config.toml
arch = "resmlp"
translate = 0.12
method = "simmim"
loss = "l1"
norm_position = "sandwich"
hidden_act = "relu"
parallel_block = false
dropout = 0.1
moe = "top_k"
experts_per_token = 2
shared_expert = false
layers = 12
optimizer = "nadamw"
max_steps = 40000
batch_size = 256
Rows from block 7 of a small masked image model, named by matrix and row number. Rows with one number within an expert belong to one neuron, the router's apart. Each number is 128 + 24 x the weight over its row's rms, rounded and kept within 0 to 255. All counts start at 0.
Before each expert's rows are labels from the 100 images, of 14848, where the router gives the expert most weight on average: "patch colour" is the nearest of a few named colours to the mean colour under the peak. Only what is clearly more common there than usual is listed. The data: larger renderings of crowded toy scenes.
# router: router (model.blocks.7.mlp.router.weight, 4x384), inputs 154-230
# up: expert up (model.blocks.7.mlp.up, 4x192x384), inputs 154-230
# down: expert down (model.blocks.7.mlp.down, 4x384x192, transposed), outputs 154-230

# expert 1
patch colour: white; cyan
router.1 [137 154 132 119  97 166 103  86 149 122 118  98 129 156  84 105 141  86 112 129 122 129 145 134 134 122 108  99 113 144 107 110 115 143 115  97 131 121 134 135 159 136 112 113 145 126 122 118  88 109 141 120 127 124 137 132  90 160 133 109 106 179 152  91  89 142  24 100 117 145 109 144 141 115 121 182 117]
up.0 [143 115 126 103 125  82 153 112  77 135 122 153 112 144 182 128 111 147 149 116 164 106 168  78 104 114 128 120 146  62 163 148 159 125 153 154 122  84 132 124  97 152 106 162 118 129 136 120 154 134 114 115 108 125 116 180  98 117 137 116 138 120 154 122 124 130 119 156 110 129  97 140  86 128 128  90 133]
down.0 [ 91 117 103 154 112 134 156  92 104  84 132 139 110 129 146  95 186 167 136 111 118 161 104 145 175  84  91 132 103 146 139 117 146 120  89  88 147 152 128 112 119  89 136 103 103 139 152 124 159 134  97 146 161 116 110 185 118 158 122 112 130 136 133 131 103 209 118 132 104 154 120 141 143 120 133 134 154]
up.1 [120 149 103 141 112 119 109 124 100 159 114 119 153 155 141 122 123 106  72 135 111 139 145 129 156 159 155 104 100 144 123 163 100 118 119 121 126 128 119 112 118 128 127 109 102 165 111 138 115 166 148 255 134 117 171 120 182 140 151 152 110 136 150 120 139 135 148 128 140 141 144 108 115 153 135 171 151]
down.1 [125 113 152 103 154 120 113 134 135  91  90 147 135  82 100 130 113 118 136 141 142 134 134 131 137  75 142 102 118 125 133 135 185 161 153 121 105  66 115 139 162 113 129 171 153 127 136 117 120  67 129  98 123 134  93 141  80 102 112 148 111 135 112 152 113 129 130 129 137 121 123 125 140 138 119 105  97]
up.2 [154 130 137 128  79 153 139 108 125 101 128  98 104 145 145 124 164 144 131 118 139 103  83 116 144  85 172 121 150  88 169 111 122 147 166 121  69 112 103  61  78 121 137 161 118 128 117 100 111 188 141 163 135  81 117 130 180 127  93 106  93 111  96 109 147 125 180 153 173 112 107 126 116 137  71 145 141]
down.2 [124 144 101  90 123 107 110 141 105 110  99 120 101 130 117 129 159 133 129 134 140 189 111 101 121 100 163 110 112 144 101 154 125 157 120 124 111 135 149 122 124 134 146 167 130 110 139 124  88 105 130  91  92 145  85 186 100 124 111 153  99 117 102 107 123 115 145 148 138  93 112 113 126 105 132 122 121]
up.3 [ 63 128 160 129  90  73 113 139 105 148 141  78 125 146 178 134 143 110 137 120 138 173 138  79 151 163 155 117 109 117  89 142 143 153 159 102 124 120 105 176 113 151 101 100 103 157  79 151  82 172 112 138 107 171 135  71 143 123 139 146 156 140 174 154 139 119 109 131  92 159 167 153 137 112 107 133 131]
down.3 [121 120 158 136 131 128  94 121 185 121 136 162 121 124 104 145 184 112  99 111 157 137 139 131 118 140 178  14 146 113 118 165 140 172 139 132 128 115  81 135 129  97 136 138 163 115 100  82 150 134 134 107 116 140 126 125 138  80 156 117 141 137  97 140  65 106 145 159 131 140 125 109 134 149 135 111 123]
up.4 [146 115 142 167 111 136 121 115 140 131 137 150  94 126 156 124 143  84  76 116 114 120 101 118 102 108 135 104 164 157 111 131  95 141 132  67 143 109 157  97 113 134 159 140  80 133 147 159 145 170 119 143 139  86 138 176 146 126 126 165 136 132 125 127 116 119 127 112 115 142 115  99 139 151 129 121 126]
down.4 [132 116 121 129 170 135 165 119 105 110 127 148 152 156 105 136 155 142 132 153 159 132 137 116 107 134 164 100 128 146 146 122 144 150 131 116 141 112 104 140 133 132 107 168 129 130 167  92  76 138 110 157 119 122  39 112 108 102 140 112 104 107  97 187 127 142 150  85 158 116 159 112 102  98 159 132 138]
up.5 [122 149 192 112 124 154 136 160  96 155 147  90 134 107 128 145 170  30 110 121  99 104 128  98 163 123 165 138 109 133 155 117 142 159 111 112 114 135 113 128 143 108 124 131 131  88 120 119  95  63 130 131 126 107 124 104 145 157 113 176 165 139 158 126 154 132 135 138 129 108  73 137 143 122 115 141 112]
down.5 [150 124 136 132 161 117 108 135 116 142 118 118 184  97 136 147 139  91 148 137  97 146 136 126 145 100 152  97 119 102 125 115 151 137 186 176 141 109 116 124 109 136 144 151 127 155  88 135 130 116 142 138 146 119 151 127 123 101 140  73 135 137 132 117 127 107 126 156 110 107 116 119 127  98 115 120 138]
up.6 [115 109 135 144 152 130 203 109 115 130 117 157 144 139 134 136  95 130 142 113 141  94 173 116 154  99 128 173 186  84 138 123 150 119 149 154 152 111 142 141 101 125 144 143 115 125 134  61 112 137 133 141 130 109 105  92 129 131 167 114 135 133 123 152 138 116 124 105 106 110 132 141 139 100 133 154 149]
down.6 [146 139 129 126 126 148 140 127 122 119 145 120 132 127 121 135 145  96 187 141 113 129 111 115 122 141 102 126 125 137 117 124 105 145 137  76 113 118 149 108 126 127 106 106 132 136 128 148 109 115 136 184 160 138 129 135 127  75 154 171 122 149 119 146  83 124 118 122 156 154 129 123 108 111 131 121  98]
up.7 [153 132 122 150 139 141 133 121 110 150 142 166 153 126 156 128  84 151 146 109 141 152 162 121 149 134 142 118 120 105 139  96 122 132 123  81  91 120 120 140  94 112  84 131 143 152 125 128 138 118 119 141 124 117  93 148 119 147 152 124 115 126 149 125 162 105 116 134  91 150 102 117  94 136 118 127 152]
down.7 [112 171 111  94  83 139 111  90 127 111 138  97 138 139 116 142 137 128 124 109 135 141 135 109 100 141 149 118 121 159 145  92 119 133 149 135 135 135 115 138 134 133 159 168 131 117 108 133 130 141 140 123  79 119 119 159 145 118 129 114  93 151 125 120 118 106  80 163 170 144 130 135 183 148 137  77 110]
up.8 [ 92 127 121 154 111 151 126 113 148  92 132 118 129 164  93  76 109 164 130 136 138 129 103 130 147 112 126 110 151  99 131 135 153 113 135 148 135 151 104 166 151  76 155  97 151 109 152 138 133 127 160 135 111 106  93  96 128 113  51  88 140 156  87 157 130 111 103 114 115 140 105 146 100 133 142 144 110]
down.8 [124 111 121  91 142 112 115 130 107 136  77 125 133  77 155 155  81 115 124 132 123 133 133 106 100  88 133 195 166 122 142 126  91 100 111 165 117  86 153 112 118 121 132 176 107 117 158 194 137 133 160 124  96 115 116 169 116 102 123 149 106 180 118 144 155 111  80 126  94 130 127 143 149 143 135 159 136]
up.9 [ 80 149  66 145 131  67 111 142  87 126 107 104 142 150 128 107 111 133  94 116 120 116 131 165 127 132  52 143 122 122 116 113 140  87 131 178  86 101 167 148 137 145 133  95 135 168 134 122 133 109  82 128 100 123  97 166  70 143 132 125 115 126 183 121 142 129 144 131 133  91 140 126 156 139 123 140 160]
down.9 [109 131 187 189 101 136 111 125 141  86 134 157 130 111 114 128 148 162 127 137 156 139 154 117 177 150 117 165 110 118 127 110 132 119 139 137 144 135 138 133 179 115 135 155 140 153  79  54 137 152 187 122 115 137 144 123  91 152 134 138 137 141 100 151 106 114 119 154 119 140 152 122 246 115 145 126 129]
up.10 [ 89 102 139 140 111 138 149 102 123 120  64 116 117 129 167 137 135 151 153 133 118 128  98 120 124 146 105 162 103  97  83 108 143 155 103 127 134 116  91 177 143 139 112 134  83 143 120  97 152 141 132 142 146 167 150 135 116  77 146 141 136 137 165 109 143 112 135 148 117 104  97 121  87 127 116 137 139]
down.10 [197 128 140 103 143 140  89 120 112 123 146 147 135 123 124 184 164 125 163 138 120 123 134 122 113 106 143  89 123 136 123 114 157 109  94  82  84 150  97 115 150 107 100 134 133  64 161 146 150 141 111 145 156 138 159 131 161  86 128 141 141 113 136  68 137 107 140 114 176 121 100  46 133 126 127 106 133]
up.11 [110 178 141 142 109  81 106 127 154  86 134 106 155 129  98 120  97 113 116 131 157 144 122 130 121 141 106 138 127 144 140 120 128 157 136 141 136  97 122  85 123 173  80 146 172 102  99 171 112 136 158 169 114 138 123 117 127 140 182 142 119 131 104 143 124  91 103 133 157 130 143 118 154 165 116 164 146]
down.11 [122 167 120  64 128 131 100 141 110 122  90 160 134 102  91 140  89  99 156 103 106 139 130 124  77 126 137 112 132 132 140 184 142 135 120 125  87 115 150 139 136 103  93 124 133 123 119 123 142 143 155 106 197 125  99 146 140 115 152 139 124 128 138 157 106 145 146 101 141 109 113 160 138 166 126 125 120]
up.12 [170 127 139 116 150 135 133  99 112 120 138 117 125 106 167 115 119 118 150 130 122 104 131 143 148 154 130  99 147 125 117 129 112 120 101 113  91 114 168 156 100 124 111 134 122 108 141  89 143  86 160 205  89 131 128 119 113 114 133 120 153 132 132 183 159 139 139 138 103 175 129 117 127 107 138 134 165]
down.12 [117 142 154 147 153 175 195 143 114  96 188 145 117 146 147 132 119 108 162 105 170 100 143 138  95 125 134 131 129 152 133 105 161 125 117 152 119 161 127 136 133 140 105 142 102 155 154  99 146 136 138 105 142 140 160 123 139  76 127 114  99 124 103 148 101 133 124 102 132 139 118 151 131  81 128 159 140]
up.13 [139 132 133  95 126 104 115 140  72 133 162 114 154 134 132 143 147 107 145 166  79 116 141 113 141  76 122 117 158 137 177 158 111 141 158 147  94 130 115 160 159 139 118  90 138 168 131 118 117 119 118  17 128 114  85 123 126 142 128 123 125 136 109  89 122 131 110 144 136  73  96 149 151 123 122 145 113]
down.13 [128 109 146 181 114 153 127 112 131 128 152 109 106 158 137 130 159 123  88 102 208 148 119 137 164 165 130 106 151 135 106 129 145  98 106 131 159 153 129 104  89 115 134 143 171 138 131 129 161 175 117 159 123 124 155 149 138 114  87 135 145 134 118 125 161 123 121 122 124 124 127 130 149 103 136  99 152]

# expert 0
patch colour: blue
router.0 [121 114 129 164 142 126 125 148 114 117 142 118 114 104 158 142 153 149 144 142 140 116 133 157 159 105 120 141 126 142 131 133 138 104 123 138 126 147 123 121 120 120 121 156  87 130 114 129 200 114 114 152 116 119 124 155 171 131 115 126 142  83 111 152 171 127 173 151 164 137 118 125 157 107 135  76 141]
up.0 [103 124 118  88 127 124  89 177 118 118  99 133 140 123 120 139  96 168 146 140 141 125 147 111 128 130 126 128 118 111 115 123 130 156 145 113 141 134 141 146 160 128 143 136 145 141 145 115  82 131  85 120 110 133 119 139  89 141 118 136 114 129 103 102 123 122 126 136 134 104 182 157  93 168 131  97 113]
down.0 [156 133 108 147 155 166 137  87 134 140  93 171  81 102 125 159 112 154 113 121 114 117 118 108 131 146 149 130 116  98 109 145 104 136  82 111 148  94 139 133 144  98 104 129 108 121 137 113  96 109 141 138 116 106 166 116 132 162 130 162 100 127 105 144 113 156 114 154 195 166 141 138 138 116 122 155 147]
up.1 [164 159 134 126 123  95 131 134 124 177 119 115 133 127 126 123 155 161 146 100 120  97  97 129 141  80 105 117 127 113 149 100 102  76  99 148  86 135 152 130  86  86 113 133 127 131 143 147 137 113  93 171  87 113 110  92 127 139 122 140 150 101 140 128 131 126 159 160 137 110 102 118 139 141 132 129 128]
down.1 [127 117 124 126 133 155 128 106 156  97 150 111  98 121 100 114 152 150 182 110 154 131 135 126 149 127 105 128 113 154 113 131 194 144 114 119 127 131 133 122 173 133 141 156 121 139 127  75  87 120 110 129 153 155 142 136 108 130 123 137  89 122 132 145  94 129 128 124 131 141 123 127 160  43 129 107 107]
up.2 [129 144 149 152  95 125 160 115 144 122 116  84 123 135 111 133 153 124 110 119 144 135 126 141 104 122 101 138 149 158 156 122 144 145 102 125 131 178 129 143  93 160 116 168 141 120 136 127  90 161 135 137 131 123 141 159 179 159 125 111 111 146 139 127 171 109 122 117 129 133 150 108 124 126 143 131  93]
down.2 [137 153 156  74 121 132 123 150  98 135  95 153 100 132 132 125  63 128 135 131 131 142 183 126 112 156 135  87 110  89 147 113  96 104 154 140  74 109 146 110 148 115 101 113 159 107  84 104 151 115 104 106 114 143 115 123 128 100 139 166 138 134 145  79 122 111 125 109  99 131  81 142 106 144 131 113 172]
up.3 [106 141 103 149 133 130 119 135 183 134 172 112 154 138 110 140 162 105 124 138  96 147 137 174 103 103 121 107 144 181 105 142 143 165 116 114 122 150 126 119 149 152 169 128 127 115 149 128  91 107 139  98  96  96 179  85 138 137 110 153 142 152 187 151  86  98 112 147 168 191 118 130 105  97 101 102 139]
down.3 [114 149 143 133 118 123  96 134 120 171  90 133 161 153 177 131 128 119 127 126 135 116  95 102 127 149 153 110 129  88 118 159 143 118 146 151 131 139 120 128  73 103 137 149 164 147  78 154 116 158 150 156 115 172  69 143 115 106 122 139 127 131 129 120 104 124  75 141 132 122 173 147 134 162 135 164 123]
up.4 [116  85 110 122 148 106 127 123 140 133 127 119 157 158 112 100 143  98 141 109 117 113 112 137 118 131 111 134 116 152 165 165 136 146 123 114 173 147 108 129 117 158 143 138 137 129 125  76 131 145 136 142  88 134 123 136 146 128 115 147 136 145 153 102 149 100 105 128 108 140 160 124 146 126 102 105 152]
down.4 [134 117 136 129 134 124  99 113 125  93 150 118 153 153 120 138 163 106  98 136 118 154 141 144 150 124 132 107 126 140 134  97 128 135 194 165 102 113 121 110 130 160 135 176 150 108 107 122 152 152 133 122 133 107 171 133 148 168 139 120 120 117 121 130 147  41 142 164 139 153  79 129 155 143 109  78 140]
up.5 [106 141 119 116 117  94 150 146 125 158 110 144 152 158 129 158 142 117 141 133 147 131 156 171 122 105 122 107 174 103 126 122 122 148 103 168 103 145 174 128  94 105 111 118 155 152 160 137 123 144 110 180 117 162 118 119 146 115 127  97  75 153 109 142 110 201 122 129 115 123 133 151 151 151 117 148 105]
down.5 [133 126 133 147 151 122 139 111 130 143 132 122 139  92 122 126 120 128 109 120 201 136 118 136 157 106 124 124 133 136 113 101 144 124 134 118 146 116 131 136 158 142 129 196 135 112 118  71 119 107 133 128 121 129 161 126  87 115 146 143 137 125  65 161 131 130 131 145 136 133 117 130 141 103 121 137 160]
up.6 [ 82  68 129 137 182 133 146 138 135 178 149 162 131 115 135 108 119  82  53 120 128 130  94 156 130 119 122 131  88 178 151 149 126 133 103 150 180 116 148 160  90 125 135 147 132 116 163 143 144 120 114 128 107 145 132 120 118 138 126 181 162 141 165 168 145 124 113  99 122 137 147 128 125 128 109 121 154]
down.6 [140 108 170 122 157 144 182 147 143 145 159 128  93 125 121  98 144 119 116 144 139 130 129 126 159 151 145  78 130 125 148 114 112 122 144 154 135 102 115 128 113 138 177 145 141 107 110 115 155 141 112  93 150 115 165 111  96  90 111 114 123 117 109 141 185 114 127 120 103 115 132 164  88 139 150 127 101]
up.7 [102 138 116 105 137  93 156 143 104 149 113 136 133 148 137 129  81 162 135 130 122 129 166 108 130 119  88 118 195  44 166 150 121 128 113 138 135  99 148 107  84  88 135 113 114 117 113 102 136 117  96 179 142 125 138 106 122 114 125 116 144 120 148 111 106 122 114 105 111  90 177 121 119 116 128 156 116]
down.7 [ 98 123 168 114 141 148 140 115  94 115 157 135 111  86  97 144 129 107 140 120 122 135 116 150 127 127 145 138 106 158 125 153 150 137 113 139 125 120 141 155 139 118 130 161 161 130 161 133 120 138 110 132 139 142 105 126 115 114 144 111 100 128 108 138 122 133 114 147 126 132 169 139 157 128 121 129  70]
up.8 [123 156 190 108 121 151 188 111 124 137 157 127 171 119 129 153 130 102 121 114 134  77 159 107 120 175 152 161 109 137 117 135 150 147  99 108 125 122  60 127 122 121 139 124 108 130 144  88  86 101 161 149 120 121 130 100 141 155 147 116 151 141 117  68 193 102 152 116 134 116  99 119 139 126 152  68 121]
down.8 [111 113 114 129 117  99 114 112 118 144  96 123 161 146 159 193  75 121 138 103 151 156 115 168 170 142 179  69 144 151 123 179 139 113 152 133 149 160 105 117 151 143 128 165 177 104  94 134 102 158 130 163 117 151 136 112 144 114 122 133 121 133 139 119 160  80 154 147 107 111 143 112 154 137 104 144 163]
up.9 [150  90 126  85 145 191  99 143 107 104 121 145 104 119 162 122  85  98 137 133  81 118 130 170  97 114 108 191 148 156 104 115 136  95 122 154 146 109  97 115 129 207 141 110 134 114 100 163  94 107 127 110 109 155 101 126 108  90 144 115 147 206 134 141 160 122  65 175 136 149 123 126 113 151 151 139 116]
down.9 [162 115 108 134 147  62 126 158 153 123  88 148 147  82 142 138 134 100 131 117 145 130 125 129 114 133 131 121 167 101 166 132 128 117 129 111 134  84 102 104 112 117 114 124 162  88 123 148 158 154 142 160 153 180  94 170 119  96  93 123 107 113 163 130 164  93 160  91 138 130 150 133 139 132 136 107 160]
up.10 [137 134 145  96 135 159  92 124 145 123 154 124 115 110 141 138 151 157 148 158  65 151  94 149 139 111 150 130 126 157 166 113 163 140 155 123  89 139 111 125 101 154 154 111 109 118  86 144 137 143  89 119  95 110 139 108 106 137 124 132 158 172 136 130 152 122 117 158 139 118 134 118 155  93 125 119 102]
down.10 [168 131  88  87 137  85  97 148 104 117  80 126 124 147 148 147 108 136  98 121 172 126 153 145 129 136 138 127 156 109 144 129 128 122 143 109 115  83 129 112 115 120 102 162 143 102 137 164 146 121 130 153  69 134 140 134 131 120 139 162 161 119 102 160 157 129 129 153 114 130 127  92 120 104 128 131 149]
up.11 [109 150 137  99 127 132 140  94 116 124 108  82 138 170 121 145 118 154 155 149  83 119 119  90 168 118  86 119 134 129 148 117 144 142 142 133 142 154 144 117 104 140 110 129  81 143 143 110 138  80 145 113 147 114 125 135 124 138 108 107 142 108 122 119 134 101 159 115 143 121 125 160 139 137 132 136 100]
down.11 [ 84 106 128 102 154 123 154 116 134 124 119 144 146 127 139  89 134 183 120 160 124 130 116 129 136  86  96  93 122  89 125 109 129 133 157  73 108 113 101 163 114 137 158 127 140 111 149 121 119 138 122 122 118 138 108 141 123 133 129 150  77  83 128 109 164 129 140 110 150 109 139 133 141 131 141 124 130]
up.12 [148  69 156 126 152  93 149 140  93 141 122 145 119  85 152 189 130 143 102 132  58 116 129 129 131 156 121 133 131 112 127  96  73  82  91 127 119 117 107 141 110 203 116 100  62 145 105  88 158 121 117 118  99 143 113 111 152 136 158 172 126 137 145 154 146 125 151 126 150 128 125 122 106 104 128 125 148]
down.12 [157 152 137 134 187  84 198 157 114 130 127 128 133 115  95 117 165 128 122 153 155 139 115 159  86 104 150 114 128 126  88 162 108 115 103 135 129 138 118 139 126 136 121 106  79 121  87 136 154 116 139 112 166 116  71 115 130 139 116  92 122 116 146 132  99 119 104 112 132 126  90 136 125  83 128 132 122]
up.13 [116 158 103 158 127 173 132 132 175 136 103 132 101 109 118  88 140 109 129 205 119 130 158 112 111 104 106  97 173 127 118 126 114 111 137  92 163 153 131 101  71 122 140 148 159 112  67 161 133  95 130 129 130 106 115 136 111 116 117 161 158 113 136 118 151 102 116 129 165 138 102 133 132 120 149 152 107]
down.13 [144 178 100 135 116 105  91 111 115 119 123 170 157 147 123 132 108 139 126  98 130 122 111 114 121 169 149 118 144 124 115 161 141 121 109 141  96 182 159 176 141 128 119 117 119 154 167 187 123 147  99 124 143 136 121  62 125 137 101 131 159 129 137 136 134 127 114 112 126 100 154 135 152 155 126 115 121]

# expert 2
patch colour: orange
router.2 [112 104 138  92 106 111 158 150 114 139 135 140 148 150 167 129  80 161 124 144 137 136 119 100 161 140 149 153 136 118 116 141 125 143 111 144 150  85 112 125 120 111 149 144 171 116 126 119 118 145 125 115 155 139 129 135 119 109 132 122 134 105 105 145 136 120 207 102 143  89 147 131 127 155 124  92 122]
up.0 [133 183 101 113 148 114 116 154 142 135 124 160 142  96 119 150  90 182 135  77 155 143 121 140  97 154 111 114 107 141  87 139 104 126  91  83  99 116 106  83 145 109 125 104 134  90  89 139 134 131  72 132 108 127 119 111 134 119 178 101 101 155 126 177 110 182  98 180 130 142  80 123 160 118 159 121 106]
down.0 [123 109 141 159 131 116 139 114 124 132 138 153 145 112 148 112 104 108 109 177 202 127 122 124 165  72 113 132 151 136 129 107 101 102 154 125 143 139 145 154 115 158 116 211 139 126 139  94 133 141 141 137 149 121 125 123 100 113 122 142 120 141  68 190 158 153 103 103 123 126 166 122 153 127 125 146 130]
up.1 [ 83 135 138 152 126 152 135 131 136 149 123 132 102 137 141 104 165 152 116 142 131 153 140 106 142 110 128 145 153 120 152 142 178 155 119 132 158 117 171 137 109  91 139  96  98  99 183  97 152 133 131 124 130  61 126 181 120 161 102  87 120 126 174 153 144 115 124 102 118 129 145 154 180 165 100 131 133]
down.1 [101 140 136 107 163 110 127 147 145 128 139 116  85  87 100 137 125 133 129 135 116 111  75 139 156 144 118 162 114 128 126 127 106 116 146 121 143 110 153 174 152  86 175 156 133 148 113 102 152 106 158 125 141 119 132 121 113 110 163 123  78 137  95 123 124 122 137 157 121 146 154 110 134 137 144 166 137]
up.2 [114 140 144 112 106 131 164 132 113 156  73 119 121 147 127  98 114 137 163 155 130 130 135 124 123 105 121 139 188 127 159 152 142 160 126 114 137 114 122 150 127 136  91 130 113 120 127 113 138 138 129 120 149 168 162 149 118 136 130 182 124 133 167  97 124 130 116 160 116 103 106 133 148 124 144 141 151]
down.2 [188 138 141  95 117 143 123 138 143 105 144 146 134 104 127 140 102 151 129 155 109 111 129 155 147 110 119 162 140 144 113 122 130 161  80  90  78 144 157 118 168  95 138  95 134  61  83 150 113 155 129 124 147 111 148 140 130  70 107 121 123 120 122 102 163 130 125 117 145 135 137  14 147 123 119 153  67]
up.3 [117 177 142 132 115 139 152  94 117 157 110 128 147 160 119 180 144  83 136 163 150 119 102 134  83 162 131 144 123 151 113  70 106 129 116 148 124 143 127 131 159 143 123 171 120  53 115 111 115 141 137 141 126 140 135  89 126 120 162 143 129 119 118 154 114 106  99 129 147 167 146 139 133  79 115 132 130]
down.3 [139 156 128  91  95 140 129 115 153  83 124 155  92 116 109  99 155 160 141 140 127  90 113 124 100  95 151 138 138 106 151  51 125 147 105 114  60  99 100 121 147 111 163  96 138 149 130 153  75 120 133 100  93 177 137 143 123 119 133 141 143 122 145 185 124 144  88 109 128 132 118 139 139 127 130 133 109]
up.4 [103  77 164 157 172 113 103 140 120 160 100 154 112  77 154 132  93 133 138 115  69 164 139 113 103 152 155 150 118  99  97 141 110 132 112 153 149 135 130 150 110 133  55 100  84 137 148 119 133 119 144 149 136 144 117 147  97 117  85 136 156 132 136 108 132 127 110 114 115 134 153 157  91 110 133 117 117]
down.4 [158 146  83 122 134 105 110 120 144 101 131 182 142 116 136 122 113 127 128 145 111 109 123 134 108 161  76 120 129 123 127 138 127 120 146 123 124 103 110 150 108 160 151 132 109 124 115 129  86 132 135 130 138 103 127  99 151  97 144 126 147 110 129 130 169 115 154 142  96 108 128 113 137 158 125 148 139]
up.5 [122 108  63 142 135 122 137 135 135 109 149 133 123 172 136 108 117 120 105  97 159 117 110 126 149  80 100 165 176 180 107  98 151  94  71 153 155 140  98 125 131 137 132 139 127 100 111 111 151 156 120 120 166  68 103 100 147 161 120 112 108 136 145 131 162 122 111 146 150 140  92 118 120 142 122 145 106]
down.5 [116 144 148 128 136 159 156 147 138 134 132 121 127 108 145 130 184 119 126 128 138 149 138 100 108 119 173 161 111  99 108 142 128 122 129 112 148 122 166  92 137 111 166 127  94 156 131 141 135 151 157 123 115  88 152 130 110 115 121 148 162 127 123 132  66 139 168 117 132 169 108 145 111 113 159 150 172]
up.6 [141 134 150 109 119  77 128 108 112 127 107 116 139 127 145 134 149 143 164 181  93 164 141 125 147 124 154 152 145 141 124 131 138 120 142 151 127  94 100  92 143 145 175 118 130 124 168 115 132 139 111 132  79 161 134 144  76  99 130 131 124 135 187  84 115 119  90 166 132  90 105 113 139 136 122 145 144]
down.6 [169 125 149 124 142  86 136  94 105 114 158 164 139 106 107 166  82 130 142 127  95 137 163 117 139 145  90 119 149 118 137 152 150 135 116 138 102 127 159 121 121 122 103 142 152 130 116 117 100 124 114 123  92 125 122 148 138  86 119 139 146 131 132 111 169 150 136 181 158 101 131 116 161 142 131 123 122]
up.7 [ 93 150 137 160 166 112 157 104 203 107 147 215 105 131 173 165 101 119 117 115 125 181 132 164 145 166 119 143  95  98  81 112 152  57 162 137 143 133 135 116 168 122 141 121  63  81 130 139 142 120 102 136 139 151 151 122 112 151 109 114 136 120 135 136 125 147 128 140 107 141 102 120 144 135 151 139 173]
down.7 [168 120 137 139 133 126 108 157 127 141 104 139 111  85 100 148 107 152 101 133  92  95 164 146 149 139 177  81 159 103 139  70 137 127 129 116 106 117 149 127 132 154  44 161 175 136 165 127 110 132 127 141 122 122 126 120  87 124 133 152 105 131 143 152 111 128 113 134 135 168 142  97 171 159 120 121 107]
up.8 [130 108 104  86 159 135 153 148 110 131 121 168 138 146 170 122 116 140 134 147  93 133 117 111 159 158 105 138 110 143 115 153 163 123 113 161 109 148 153 122 113 153 154  78 104 125 121 133 146 145 155 128 104 100 152 116 100 139 137 170 154 149 145  79 149 125  84 135 106 131 141 139 164  98 106 128 137]
down.8 [166 125 110 123 156 127 164 154  99 118 106 162 148 102 127 101  93 126 103 159 139 126 174 151 123 116 106 147 174 103  98 129 144 143 123 113 128 102 140 152 117 107 115 114 130 161 129 137 141 133 139 150 138 129 131 151 111  74 131 146 137  96 163  91 159 114 122 147 109 142 163 120 138 127 130 148 142]
up.9 [105 139 121 132 136  67 190 136 104 165 133 150 122 125 151 101 113 119  60 159 118 119 151 122 135 147 131 132 134 140 160  78  89 128 128 130 142 134  99 176 134 116 137 115 132 120 107  81 174 116  98 121 116  72 109 108 119 132 217 135 140 130 153 133 119 120 116 117  92 152 151 126 139 135 145  93 116]
down.9 [138 111 127 124 137 153 104 114 103 101 118 140  99 120 129 104  91 105 151 145 133 154 129 124 136 135 134 120 113 144 115 175 157 141 110 122 142 129 150 107 111 114 111 179 130 155 192  96 157 129 124 145 160 169 134 163 126 110  31 123 139 122 121 130 167 127 126 119 124  74 143 151 136 114 119 130  99]
up.10 [158 119 102 124 119 126  96 134 147 133  51 102 156 118 114  87 122 107 141 138  92 103 103 123 134 136  90 132 114 139 156 159 115  85 191  90 118 143 122 105  81 126 135 162 135 130 100  65  98  92 117 135  73 166 128 139 124 116  89 141 112  61 125  77 183  87 152 134 150  96 133 115 166 157 101 128 158]
down.10 [136 144 110 126 124  99 156 150 117 108 154 159 119 150 133 117 138 132 137 131 117 129 120 115  85 105 134 127 113 131 141 127 121 149 104 100 140 133  82 130 147 136 137 150  81 137 133 115 130 115 163 119  84 126 147  76 115 157 120 133 165 102 126 153  87 132 129 102 140 123 105 127 127  76 124  88 114]
up.11 [ 91  87 148 147 139 135 139 121 168  93  99 172 145 159 151 136 102 117 135  40 146 104 160  89 113 137 159 132 119 109  97 157 123 113 154  96 154 150 105 131 125 112 165 114 130 142 119 115 141 137 156 134 147  55  97  74 139 135 192 106 122 138 158 158 142 123 113 149 145 179 120 130 135 118 134 154 115]
down.11 [108  78 114 165 112 144 149 133 110 156 134 127 120 124 130 180  70 159 125 104  95 123 142 125 106 158 126 193 105 108 133 104 129 166 126 134 151 129 132  98 132 109  94  91 152 181 134 101 134 111 135 128 150 117 171  96 131  49 153 111 121 127 110 123 159 129 118 150 114 119  91 103 127 166 123 105 128]
up.12 [130  69  85 169 111  94 154  71 101 123 132 122 147 204 104 125 134 110 112 136 137 149  95 126  95  98 106 154 181 175 136 133 107 144 156 159 145 110 109 129  83 139 171 122 138 135 151  84 155 180 146 134  83  91  80 111 131 112 106 119 102 138 147  80 151 134 106 148 140  99 126 116 177 140 118 148 136]
down.12 [121 148 106 112 139 113 161 138 123 122 146 108 118 119 109 128 193 122 138 118 115 129 130 120 140 106 122 138 128 106 125 137 135 102 131 119 120 101 168 118 158 141 128 205 106 126  84  91 160 103 188 131 100 190 177 153 127 109 129 162 143 116 120 124 113 123 165 165 124 153 137 184 113 104 113 156 119]
up.13 [134 140 119 125 132  98 122 110 150 138 126 122 101 158 136 123 114 101 118 118 128 156 177 131 129 191 124 142 101 127 126 119 101  99 123 151 103 145 124 124 118 174 144  97 104 129  82 121 143 153 103 211  86 106 134 132 140 139 106 159  97 203  97 115 105 126  91 160  78 113 153 131 138 117 126 165 111]
down.13 [111 108 142  85 154 118 171 117 105 120 125 110 129  80 130 134 109 123 150 105 173 109 119 125 123 125 120 115 142 100 124 130 118 128 130 138 106  91 137 114 162 115  90 166 198 142 140 105 159  95 124 118 153 182 125 145  97 110 138 132 103 132  98 172 127 138 128 102 135 113 131 118 119 140 131 119 110]